A small image embedding model, trained from scratch.
Model: 3.59M parameters, norm layernorm, activation gelu_tanh, patch size [4, 4], widths [80, 160, 320].
Training: muon at rate 0.0098, batches of 64.
Rows from block 7 of a small image embedding model, named by matrix and row number. Rows with one number belong to one neuron. Each number is 50 + 10 x the weight over its row's rms, rounded and kept within 0 to 99. All counts start at 0. After the name is the row's rms in percent of the matrix's.
After each neuron's rows are labels from the 100 images, of 14976, where the neuron reaches its highest value: "lies over" is the class under the peak. Only what is clearly more common there than usual is listed. The data: simulated fluorescence microscopy of cells. In brackets: how many of the 100, against the usual share in percent.
# fc1: MLP up (model.blocks.7.mlp.fc1.weight, 480x160), inputs 0-53
# fc2: MLP down (model.blocks.7.mlp.fc2.weight, 160x480, transposed), outputs 0-53

fc1.175 115:44 54 58 42 63 51 63 52 42 52 62 51 50 36 59 48 44 57 43 27 64 39 56 48 30 63 47 58 57 47 51 61 71 65 68 49 57 59 49 43 55 55 47 53 56 51 58 40 52 51 36 46 42 46
fc2.175 116:48 58 58 30 60 62 59 50 21 57 61 44 65 57 61 49 65 55 43 80 51 54 44 36 60 44 66 52 50 39 61 53 55 48 55 48 63 43 43 54 49 35 49 47 51 35 57 47 68 46 42 59 43 48
lies over: nucleus (39 vs 3.1)

fc1.2 151:42 55 43 31 50 45 56 47 55 58 47 35 30 67 45 48 46 72 50 23 70 54 68 50 44 55 54 42 56 49 46 40 47 58 48 49 42 43 49 62 67 52 55 56 63 43 61 40 69 51 48 63 50 50
fc2.2 162:56 49 50 32 45 41 45 48 36 59 59 47 62 43 70 55 59 55 49 77 48 32 57 37 34 32 65 43 43 33 69 48 56 51 39 48 40 41 62 51 53 45 42 60 51 52 50 50 56 44 22 50 59 37
lies over: nucleus (44 vs 3.1)

fc1.329 083:45 45 47 55 45 48 48 47 37 49 72 48 57 43 52 52 57 48 55 57 59 62 53 55 47 72 64 20 29 44 38 55 42 48 68 48 44 51 58 40 61 50 39 58 63 46 46 61 41 44 65 45 44 62
fc2.329 085:58 67 53 68 51 38 62 42 55 47 54 37 50 34 55 56 51 51 39 55 35 35 58 63 45 41 36 45 52 46 44 38 54 67 59 57 51 36 42 68 53 40 41 46 32 69 42 45 45 54 56 57 57 43
lies over: cytoplasm (75 vs 32.3)

fc1.471 110:41 63 68 44 53 59 69 50 45 49 55 43 50 38 58 36 40 46 48 32 62 40 51 51 32 62 46 44 51 60 47 57 62 61 66 50 61 63 59 40 46 50 49 51 50 51 58 38 58 54 48 56 51 44
fc2.471 107:47 47 69 37 55 52 54 48 15 52 56 49 60 57 59 45 65 48 39 75 51 54 51 32 56 39 73 54 58 40 44 56 59 43 52 45 47 47 42 44 54 33 51 42 46 35 55 50 76 46 39 63 46 50
lies over: nucleus (40 vs 3.1)

fc1.256 141:41 44 43 45 45 48 46 47 64 56 47 65 41 47 45 50 47 41 29 69 59 58 71 44 53 69 45 55 58 46 63 50 53 45 37 51 41 56 53 55 45 40 49 47 61 33 63 54 55 46 37 46 42 63
fc2.256 133:53 55 31 49 45 42 49 47 65 63 54 52 43 51 51 37 49 44 54 63 45 38 35 35 52 58 30 38 47 46 43 49 32 60 61 44 60 53 63 59 53 49 59 51 72 52 43 59 44 37 47 40 53 47
lies over: cytoplasm (69 vs 32.3)

fc1.145 071:42 48 73 56 62 48 55 48 56 42 40 57 64 28 62 67 39 59 47 35 61 44 47 50 30 57 47 43 60 36 50 40 65 56 73 50 57 52 44 47 54 42 36 54 55 57 48 46 46 56 36 33 41 53
fc2.145 073:37 55 54 52 57 67 59 53 33 49 68 53 59 61 41 48 47 38 45 73 46 43 54 40 60 49 47 47 57 44 50 64 53 45 59 42 55 40 44 54 65 51 48 49 48 44 74 51 59 55 53 53 41 39
lies over: nucleus (48 vs 3.1)

fc1.32 102:41 60 49 47 69 60 46 41 34 54 40 42 55 41 58 55 41 71 45 37 49 53 46 45 45 58 55 41 49 48 42 33 38 54 54 50 58 48 71 61 44 54 54 50 50 49 40 29 42 32 42 79 41 45
fc2.32 101:45 51 59 52 37 51 52 46 59 52 33 50 66 56 63 55 42 61 48 45 43 44 57 70 54 52 52 50 60 37 60 50 48 45 42 47 46 51 56 66 66 68 76 47 54 68 57 56 47 45 45 40 32 46
lies over: cytoplasm (85 vs 32.3)

fc1.326 126:43 52 33 52 13 55 56 70 77 56 42 74 53 53 51 47 61 48 56 64 51 49 57 46 51 52 50 67 58 67 44 55 44 35 50 48 41 36 51 55 65 44 51 55 55 63 51 64 47 58 59 56 56 26
fc2.326 138:38 69 60 45 31 50 51 47 40 40 61 46 48 54 42 39 44 49 53 50 50 53 58 61 47 53 40 48 53 45 48 48 49 55 51 53 35 56 73 51 54 59 54 66 43 55 40 61 42 54 46 38 59 43
lies over: cytoplasm (75 vs 32.3)

fc1.383 038:36 50 47 63 55 42 55 56 64 60 36 52 47 48 67 50 52 53 54 29 46 36 58 46 52 40 52 47 54 52 31 52 55 62 43 51 56 47 61 45 38 58 54 51 44 36 67 47 44 50 35 42 35 59
fc2.383 041:37 50 60 69 50 56 37 57 42 49 61 45 42 43 42 59 41 36 41 75 53 54 69 51 61 47 39 51 55 41 53 52 38 31 57 49 62 36 49 44 40 59 47 44 38 32 67 42 52 43 46 55 43 48
lies over: cytoplasm (60 vs 32.3)

fc1.415 037:39 54 70 50 64 37 54 54 72 35 46 48 58 26 66 61 58 37 42 32 43 40 65 51 32 52 52 47 61 35 33 49 62 52 63 44 55 35 53 60 56 45 36 52 46 32 57 45 49 49 45 51 56 52
fc2.415 039:41 50 54 47 40 54 53 50 33 60 63 43 50 64 59 43 55 32 40 77 51 27 45 34 55 48 31 41 55 63 46 61 55 37 56 34 40 36 60 53 54 48 56 54 46 53 73 48 40 46 50 53 54 40
lies over: nucleus (49 vs 3.1)

fc1.459 139:48 47 37 39 69 48 73 61 60 54 44 52 54 56 49 49 49 42 46 57 54 55 46 48 22 36 47 60 66 46 54 50 34 47 62 47 47 67 40 45 38 42 50 51 34 55 31 35 51 47 31 37 57 38
fc2.459 137:43 72 50 52 78 49 59 43 54 46 56 42 46 47 43 40 27 46 36 51 64 42 45 47 51 58 58 52 51 46 53 65 44 53 50 52 47 53 71 61 28 52 50 37 50 31 48 58 42 45 39 43 43 40
lies over: cytoplasm (91 vs 32.3)